python train.py --encoder_mlp_ratio=2.67 --encoder_patch_size=[4, 4] --text_encoder_bias="none" --precondition_frequency=32 --one_sided=false --final_lr_fraction=0 --warmup_steps=1640 --adamw_weight_decay_other_params=0
Rows from block 2 of the image encoder of a small contrastive image-text model, named by matrix and row number. Rows with one number belong to one neuron. Each number is 500 + 25 x the weight over its row's rms, rounded and kept within 0 to 999. All counts start at 0. Numbers have three digits each. After the name is the row's rms in percent of the matrix's.
After each neuron's rows are labels from the 100 images, of 14848, where the neuron reaches its largest size: "colour at peak" is the nearest of a few named colours to the mean colour under the peak. Only what is clearly more common there than usual is listed. The data: dead-leaves pictures: piles of overlapping shapes.
# gate: MLP gate (encoder.blocks.2.mlp.gate.weight, 160x64), inputs 0-63
# fc1: MLP up (encoder.blocks.2.mlp.fc1.weight, 160x64), inputs 0-63
# fc2: MLP down (encoder.blocks.2.mlp.fc2.weight, 64x160, transposed), outputs 0-63

gate.157 090:518501522483525541515496541471473503475524532514531450520494526505526458476524509495547498495496468512496475559474494464475539529481518510503455518504518513488501443507487512457482489504510482
fc1.157 083:484489531498527504531485497483524508487552524515525483490498530513530504460477525542528482484515534515554509493511480467493486551523521515514473476531531500524509489517522473493543486556479539
fc2.157 099:512489502502529480486515496500512463500521507519485477470464507487547474479532541526493556515509539493529493508481468480485539561539572516512497505497476504500477521506498521464524495535491510
colour at peak: green; cyan

gate.4 090:506526507504528484509484505494478494491490480523508503517498512504519492509492539479511477480507476533459527498442475474521507459482441549465489539482517543537531522455470448484505499489526512
fc1.4 101:439474508468504518491514463480493497470491482501504465467506476482479524517469501495483477525501508456527475483549492485482540510489507555510492499527496471470495462503515543535481453541493479
fc2.4 093:470481486528506520475496534487517496500524463493543545517484503511501474454521491489491444530528534466506503521550466489475519548501515503490468483508497479532518466500473465498457476500534490
colour at peak: blue

gate.81 093:461527495503501476510514546504477524528498479516448489477517502452487518479489514490508506520511441473490455467490497475492533520494530501499480541488467532472510454507497467487514481502485436
fc1.81 101:524505515493483505505502536498511517495497504482467459470541511437492481482508544506515486488509484499474490479489514488522528463512538469495479534485488512464524461514432530501475515464532453
fc2.81 100:491470503509473458474476506502492531491537479502487511516473483492471514445500525460524502504494505502528518496496498540536558502471464494477477455524491495474520442496458499475489516500541537
colour at peak: grey

gate.156 090:475492511506541534526458528497537501514545513543544470498533539488504491501449497536484522483529480493502508497535528476509476534503564513463468485495486515492509463494486469482479495488491514
fc1.156 094:482483483471511480520467492516520505510521520477536561455493500460508511457502451510510505521492513475560504572481477514513497491515478499486501473486512504497486498463494459530463510485492461
fc2.156 096:476503529521530465520476508504457457489517537473489504455515531532501501519507485504523481527456489533517477431514469530494499507482520542480471506457487527495497519529482490517471470520488524
colour at peak: green

gate.24 102:510478491476523530507503491487473482496481501510496469508521519477493467495513460505469492515497491511518475437491483498496486467504512468472517489526483507455544482423541506531449454532507495
fc1.24 109:498548483513479478506527511490472470480493508509467535460522441514488484481508504473482435477470502498464491536529490498503521508538527544521485487474472476463500529540460494496496518503491521
fc2.24 103:512514482468494515500492471440470546489502451562534445525484490479473515471490490525495467475494511490497507463526475503517488507514541492470493486501499473459520492520491516451492506514534520
colour at peak: green

gate.27 099:488484497529501537517500517491486518472512458460508478518471529435545505492541503487456476478507487479486502459497518453502490470513505465486478501475491479524499470495468511485501483446478549
fc1.27 101:514553511527502504529505515485483471518546511502429496496477516525465537524479465485474560546531515443544515495503510516472498492452511517493510506493514481513510480485515501519498498513493487
fc2.27 105:504475543497486503483494524484517525497480455500554526543495509486474495497531504460549505506504497481501501494531481480485537510497483502468476440530487448545497489527491505483500489488556462
colour at peak: white; pink

gate.78 101:446459521513482497511490490479524480488501529517480454490499501481490486517495516525475460500529509513463474490514502495507464501478480414538471470486511494501492545466471528504482465489460495
fc1.78 091:556503517494526516525520500486486461526523526547518497462498502492479538526502469516507532496501490503490505496490483502511471501456522532476505535487477495504491471402539469504517479505485515
fc2.78 094:517475562496498489514509545497511465492522492452511513520491480482490486469489504535522507527521486500509541539479520449477507493474515488478486446481489476489542439495471518472473521490527498
colour at peak: white

gate.143 101:525474504512501476506485529514508486490494485549508471481485468520465482512494484461493534493500506486503477483520541513483499469454501506514526481384481495523525526514510489491490488505461496
fc1.143 102:512506512495478523478488462442525516489488508554499518468481516498496495510516543484513491485488492473490516531517522509500496483492458465521505473411493484471481456500451538497481492480503475
fc2.143 111:503515521467529526492488506502492535525519486478542485516496508493433479468438510492496480448512527491486530509494491475494474494480534496453501450494461466477536468507508489490509507475533521
colour at peak: green

gate.74 101:515476494480465543564466515531519532537501472493465484492487523478519490491494503503506543494531555480519492504505517474482522525517490499481483499529525501536521454507493526536497491480562519
fc1.74 108:485453474515526485580468464475466510501513468484500512512557529516527471541502485499494502511508537504506513481509517496479469532508505436476515508493484481510523469468507475500496486517466513
fc2.74 108:490489519540503540488469498508491492470484520477534546516491520509503501451486483488436442490501508523476480516537486486504485487563474516472491493518507479540481526502510452485504505509543484
colour at peak: grey

gate.105 092:478490472474508523481495523480510523514511509516509486489478475478488503492456497491484487499494542506499540485459534459505449494524510564428524507481518465486508475456485522537515474520505480
fc1.105 100:503468519444515544521510503469519495501523494519533496492528488496503545481522474502526512515488559520553500495487469478524458467479519546504522522482484509486486483476479541541532477498518519
fc2.105 086:497546490524549517494521500528479466547512506483509495450523527455499522505522505489474507502484539527480489504520479504496491522486484499514482554485507543516509531521563511492482434505508481
colour at peak: black

gate.49 103:540506523496515471500483480496526502464525461489476468487503457527527505529502521518484509502495523484492533493563511515487520502504524476529559470537483484510514488553496503507538521460472546
fc1.49 103:481517512546534541507459553512494519476538501496446524500512520517493519482540471553520528491475519517474485488461518487509512501514486489544492540453516526479496490539523501514495524514511517
fc2.49 102:529467535530517490492510523510474448497523501491507527510472484476533518496526499484491476546492513527511441487509512517515509475517480529522486514476523506536502497535473449534434475484495466
colour at peak: cyan

gate.8 112:505511482497517478487494501481550541484446503501495500486445493518497500507484481523509538513426512499480500482497484533521499519468463494483495485569506457517505499517533457478470529511489491
fc1.8 101:505495477505541571503496518482546523515448516509507493500542483515536540518497459534535470475487546525472515482468521526499477505472506548517505512488507497487513499508480520505547513518484497
fc2.8 111:476491497532487501545504507524516530502458473496506470531502491494507531462505542496501518479518493509558507494494519536476514475542524521520492462505548516465454503534485556501512520484486460
colour at peak: black

gate.3 094:504486435494507523501534515482525536464521495488465489515463471515550465495483489489448497472508474481507477502501460505529474474491456481517484473522472498461523490517501497506488504505433504
fc1.3 097:404475545500527537507531511492474498547477543541525503508526471504520490483506522520538469502506521529485502500494486481494501510526521496485542510518519493515517489507555519501525508526502510
fc2.3 096:541494487506492501482499516548531494508460505506451514477546464473529489501509509546487447508512499517548500500484479492495509466547489475474525505472503506504493501442529537475534518498465513
colour at peak: brown

gate.110 099:493510497506474484512485544519526476478519497485488510482468482462456476472500472437492505534550523477488484554534523494465486503490501470492474524516459490500491505534492525519457525515532470
fc1.110 097:505523488553537530493482512507452535531468490558517483509508525514458500507515493537482534488469524521520534522515473530554499516477538488452528506521499507491466499503493535522499492500502513
fc2.110 106:489529488465513460524499500493515500519515538525485537492473497499496509521492536486486505510499492487490515451544516486486459508513456539467539513466435507501501552526498493524526443484488514
colour at peak: blue; purple

gate.68 102:514493510514479496504518477524536508503463523496522549521511505489494448493507418465515479502485462469510462503492465535524515530512478497481492498513510452511511485473500497441529510488473475
fc1.68 100:475487516458493482529494504484508497512515501481456486498513531495481471463472503546457470511525495485491547499471449524537554521467495504462476492512496532466480527523469509512510486493459472
fc2.68 112:520486517506458522519447509520470465570512462492501506491480506469481514543500489448550500484496460482520489506505528507505507489498512490514524439489483511492505511504506494557530491467495476
colour at peak: grey

gate.109 100:502472515541499497520497462487501528524512464528489510520479519485495525517528533501456499520525497508506550453529491529526510517451524499488472516494547553462465506494525531499515518483455514
fc1.109 100:498527504488455474520502553459486505464533495497528511518491489488508465478535495539544511540530514485458511460511531460539499505502524473485506492498498472475507459530516493488500494529554510
fc2.109 106:514504485455489475510541473525477494491462458514517487484497517474537495484484568525525483490549552487495524486471501476483499547531515512521513521503474499466487519469516538542511498498526499
colour at peak: green; cyan

gate.148 109:533489480498477513517516524489521516491519433505531467488500479494509508508485525492482466496521514429462484453535477490541506495506486520519502500535483520528522465483519502483508509465438529
fc1.148 092:517523540507483465481480468551515476505516537490498499534530467467483502516503496521483487479485498535536482482535456497496495494516468509488503466505492484480466532455556535493482452505462509
fc2.148 104:535506541530492503492501515530479483521514507495491487458529504517468529536504537470541503512517486489501510519437552467460501507472471524495510504501473520464501460503467501496561509479501528
colour at peak: green

gate.145 087:516463485527519476504544512515476543469475503507497501473510540507498518519500517479543455519505506513474516484520535540449491490515505448484516475474489522442488507539530493535510512523482528
fc1.145 094:507478539448499499489451518548529507521499499482476495469532499500527481519474477501527518481473516497508517503538490509466495550527505543484492501464506444528489540490533486507507469471538478
fc2.145 101:496468537528536497480524516512498470448467511485530521495524488454522533483456495514498543513457512539508511512475494508470493518450490503475470504488468507492437483479512496466490495514536499
colour at peak: grey

gate.124 091:551523534509488509532522556502502545514480491458535523481515491496492459502511502529527530516487433477463525502528502528480518479482514494487456521515517485492490495470458513495539515475507504
fc1.124 094:533505530495504500486505535508501535518498481478522466500546505497505511446510485540495479510470456486514545465470470509454530503506497512483493508500498483444509481478440453527528497503519520
fc2.124 096:499486480493512455481488500526486523541503494488482493499506489518535516469511538526496472514515494482494472459510502507487499503497455508503529520536472518496468491451484545481509447504408513
colour at peak: grey

gate.97 112:486550472508510543489464510487502517501472499499487474459476498491513480487535488479448502533487497501490505447502488491539462523528485499519486520477555483505485494515485449514474429500486504
fc1.97 110:486456472478522529532527547515484473523484514505489497512522484485476450488534504507507469518492505500454495443544542523518509508533486497513517520549542491511495503492494481502482441522522496
fc2.97 087:496468488498488495496506499512516509467532461508517485548493462467494471471523488513508529501512512482531519507472525577490517444529492490492496469494502487531523456448479465461513497512527502
colour at peak: black

gate.142 086:516484487441500520517546498516491508420530514487485527483483511499485516501515556486501515485552499555487472481512501457482522527509530502521513489476500502473527453476511480501481489494482479
fc1.142 105:503477470514488526507562522509482519482524552522496483503526500491457553514472500470475518486502496516511529489479490451523484506529501473517534475542483473508546529505525507474519472514526539
fc2.142 112:487539489489525504544480511470480494522511495491523511474445489567484503517470511463498506497491483467524482475524535508526532492470530568508509498521516521514505474517484457541466506505491482
colour at peak: grey

gate.54 096:508483534478493457462484493492475468503527493454504526472498502528475523458485497483486489491518535516513472470478444488505561501485472522445463486504498508531480489529479538491543514500505509
fc1.54 098:510492537505487511481514522455520474532430502464484527479493534505508496521502494493500513506499497506520506482534445484523567486467502505458489464495472478527523516538491498457542500504480501
fc2.54 090:513429548515544461490490523549493477519475532466518502502519464507500526491490529509496512490496482475526469471462503475467495494478483506455491491477492509487481488442491510492511482481452516
colour at peak: blue

gate.115 097:501473494485494482474494508486452476501503522438461520496484496512500490455419497518492513490480453479479487489503501508508512475493440512468523476493482495549485508462473483474495485469524492
fc1.115 093:503537520498466527491467499504536525479504514522534531496513505498485524533564481474527467536513523462527501520536489487494505504501539488528435530505487483496539511513550498516496522509496462
fc2.115 115:472501539484474508473471494492492476501511503534505547471534518501561486535470464472509517528471480494521504499491478489479522474500488530463476490485492514509500463485453448443471487490521517
colour at peak: blue

gate.18 100:494529528531516512464513525511446473478445480518509496501510506516493532547520534510474489471537513457517496450520475499506487468462536470509503520497502466503503521544501519452515512517516493
fc1.18 097:542489507498507488528476492496545505558536558494491508482488505525550451522479468513525510574515469520478530526514507513518509529517519490493487479522491503461521504538496513495523488490483503
fc2.18 108:485516432462514483483496525495492544474511496508491461501488526469533527481527512511475517476483495517510456490540493506490459523496481460511545538486512490516466514554546479515475500488493510
colour at peak: black

gate.33 093:515539470516515508514498479499480456517516490489483556488493513515498525527530461491538545510528555511497528511497488496515462484489502517514479472478480564486488495487536503503524530513467559
fc1.33 090:496517486531501497493492445496515450510518534531503546506475520492487495511462502491508543517538544463543501527514511508482509547471496506508472497488488542534483510518538477467500542489468531
fc2.33 102:517440480512504488466527536497513495495535529485469486498533520494461467468565541509474490487518554514509483534496496550495512495514502464495504489501503506528511539471497530484515505495472461
colour at peak: brown

gate.43 093:505515524516471536484490489453481485504455518509521510500487507525527472467494442474514536509484537474492515484512556486516540472485511450471515525469512537510495502469491505476511505522513446
fc1.43 095:479494463502499464507483514521496504468532477476455480500505471460495497565536515527489449515511474524484515514506508521505474494498502555520468510514489450529485500536475487494531512445517516
fc2.43 094:488497496516507469529485498487507516503468526492518483483458448523517504537525484517488488518512481520481490461499486446523452469524542500548481483454511529509542515491513515521514541536478536
colour at peak: grey

gate.113 098:497496467497507522491487526467503469502484490519561504513505502489488482476546500450529465501501490502548518496529505516491509523520475502468556530501507518504508513499484446485504470533471427
fc1.113 119:513511536516487484543499483491495509474513515481441493483487494509506507532441510546516521510494488492448494478460505504484485474468527494529449486485489515475485508489521533463512520515475570
fc2.113 106:510480505463495489501503469484532504514494493501519528466481491494507469520506502524491485497534478497479494516481507393501481548514521501543526478487489511497519464458465536486528516540497522
colour at peak: grey

gate.39 105:470526496502525490475460492499490454467472487494511516460487538473508490468474510476504510476496511464485526482504467502480467508477472530526548538484542486527490499511489517451518453494519449
fc1.39 104:523489496522535518534490486508520470464525509524493484517494499461481498523490473460463517497498499482489515505460476525558440504463521486492490478524523528497502453519501538469533491530478453
fc2.39 094:495502524523519535513499501482536520484486493506477510491493513488483528507516490521477483528512538567507577545487495570503530521496477487497516500506499543496488488474513535453500509483466494
colour at peak: blue

gate.138 095:496525505496471487456528519502531523506512504477525462495497514522484490531496481508526493488568442482492541519472461499525531551524514524520496482474481498478496504503481511488511562471473467
fc1.138 105:523520489507484534499485487493511476489517485532483508499438475494515470509469473475514544512477493506506486482519501473508486439494488462532510528484503562494533485531556502481466448516490512
fc2.138 090:469522455486528486528520503503491529492472473500537481511439563456502498508512474536466521500457499510473510477516468452517472527532520538508529508485495517506496528484485509534489498519502518
colour at peak: grey

gate.34 095:497497494493516513477474488520470464525506486474460499472510490515542454514486525528464445472474464565520511493497479458477476457533475530458490515507506509504491492487480517483473515476477510
fc1.34 093:513490512517493474536499475484481500493496536527484496478531532503446519502450554514458522500520482489488507489467520504502505540492494513501483528507487505555504515514465478486513531416481508
fc2.34 107:519467457497495474461525519466470536478542474451483517525532505522500508487499523524486489505535535480456516518491499540547511510498481511530512506521530511484547531503506531490482501512470458
colour at peak: pink

gate.131 098:476476519484490487460454462482455465539452485499481477510480508484534506525499499483544484478521544474470478533513486539532510483488501475471500483502503526488501564505523501487479489480470481
fc1.131 099:508554482497520495503509449460489466515510519487525498509503488478469464531476493482535542519498570531503453537489483524522514469504491534498518470517479490495507535514546509483477495521479490
fc2.131 102:520476461493516464481519467478518535516520485486498515512535483512532498493464498542520519489516504492517473508491497498518471539483493564501487500560489473498468482490451553519494506508494560
colour at peak: brown

gate.122 109:482506497490489474490456507474476515492462492540515485502470535510524478531541519484485446454504492533563490444483494540488503495469538487488526489500484509474502511517498486499472480530455492
fc1.122 118:490503519513476522489472546512535533535532534529503486525530512532477496547527511489488551531534508469528521475505500528482498472450470484461493491492527520495493537509493545502525498502525529
fc2.122 109:478535489510461483499508485479480527508448444462529519540530489529499545512519509488552506480488511500506503481484516547515475520479511499510498504550522492460523491507512503547522525478537477
colour at peak: black

gate.17 092:477479500492477519548422502454519504516438513505506461527492522504500497550526460511482534488495495508475489484472512535511517520486523532483492453529491504517500501511500466485531518526510513
fc1.17 103:542504523507489511498588483544446503479511481517501527471490488449510523500490511519487475546486478499515525511485499475496551508487444497498498479535534522526504473510483494487478513493491502
fc2.17 111:509530547500504520498521509540530466472519537517490507499542495476466501486502452503477514539489494548484492531508499484522540473477484498449475520466498479529506482488537495455465485505497540
colour at peak: black

gate.127 107:478551496464555497503502533554490466527524509505553483469491483501500511515483461486511522492489511492485520484444511498469482448478500522461524500507486467503482503485473478489536516470468512
fc1.127 088:543508508517465487494496545465496522541499445519480493518541504504521470527500484525506489513541471514536545525533473513535514517530509533509481492486495526469515481483507477510522455548495480
fc2.127 110:433501474482508457496486498514512506509546531506464493478517493482534526549500456448509476522483482500479473463522493497513506499505502506475508498467518530502430539508501509478484489528467498
colour at peak: purple

gate.66 089:492511498490462442494502526497485493484502521527487505524459468512507466483544506514458529498514542525518503472514476474457465511458434468480513485509496475514536455512480502478490509501531506
fc1.66 095:509460516520492526507472505539483531502461458500512535493495483484492523495493504465517474478454497458463436494467479459538506475505495527531519511493514535502472520466495482513465495496531464
fc2.66 102:529504495499508431482474498482518512538521497512505444512530449488474514506522514493512457520463464490499524489509493478481531468501463477471537497496493516491426496477505526515518503503467494
colour at peak: green

gate.73 117:498486519479518499490502532489482537490491512504502475496420482486483482494525519489462507502524418514503497489520469476506559484521479492518509533536524528516482488512484517460463502475522475
fc1.73 104:501462489449514539507475542512506567469487502515445475493512520493500525457501504538482501506484480478514504481484543503486506468497509507471513531459515501479520479508454513538506480501548511
fc2.73 095:476476475528445522498489486485522527509498531456481515500533499493521480508499463460515518469533512473504491513496572512503521481516456488488485500508505528537531528505534514457462453503497501
colour at peak: cyan

gate.37 097:499527486476481537455491485434483478495476496527497482458517503522521472486482515506531477487493524525513551456513525508507524500522480464459496514470502496461502565495508519494503453483485495
fc1.37 095:479507490480459474471517474515519464515436486503524466516502502493496518511518498493545449512494529502495511462517481533493492520497538485460520466487544465490478514539525542509489480455519514
fc2.37 096:514562513452500469500480487519509518522454513533519475510526504536512560520486470463512497499471489523468488446492499464496516495487504474486485506513520495484424494526476491490489479486513493
colour at peak: orange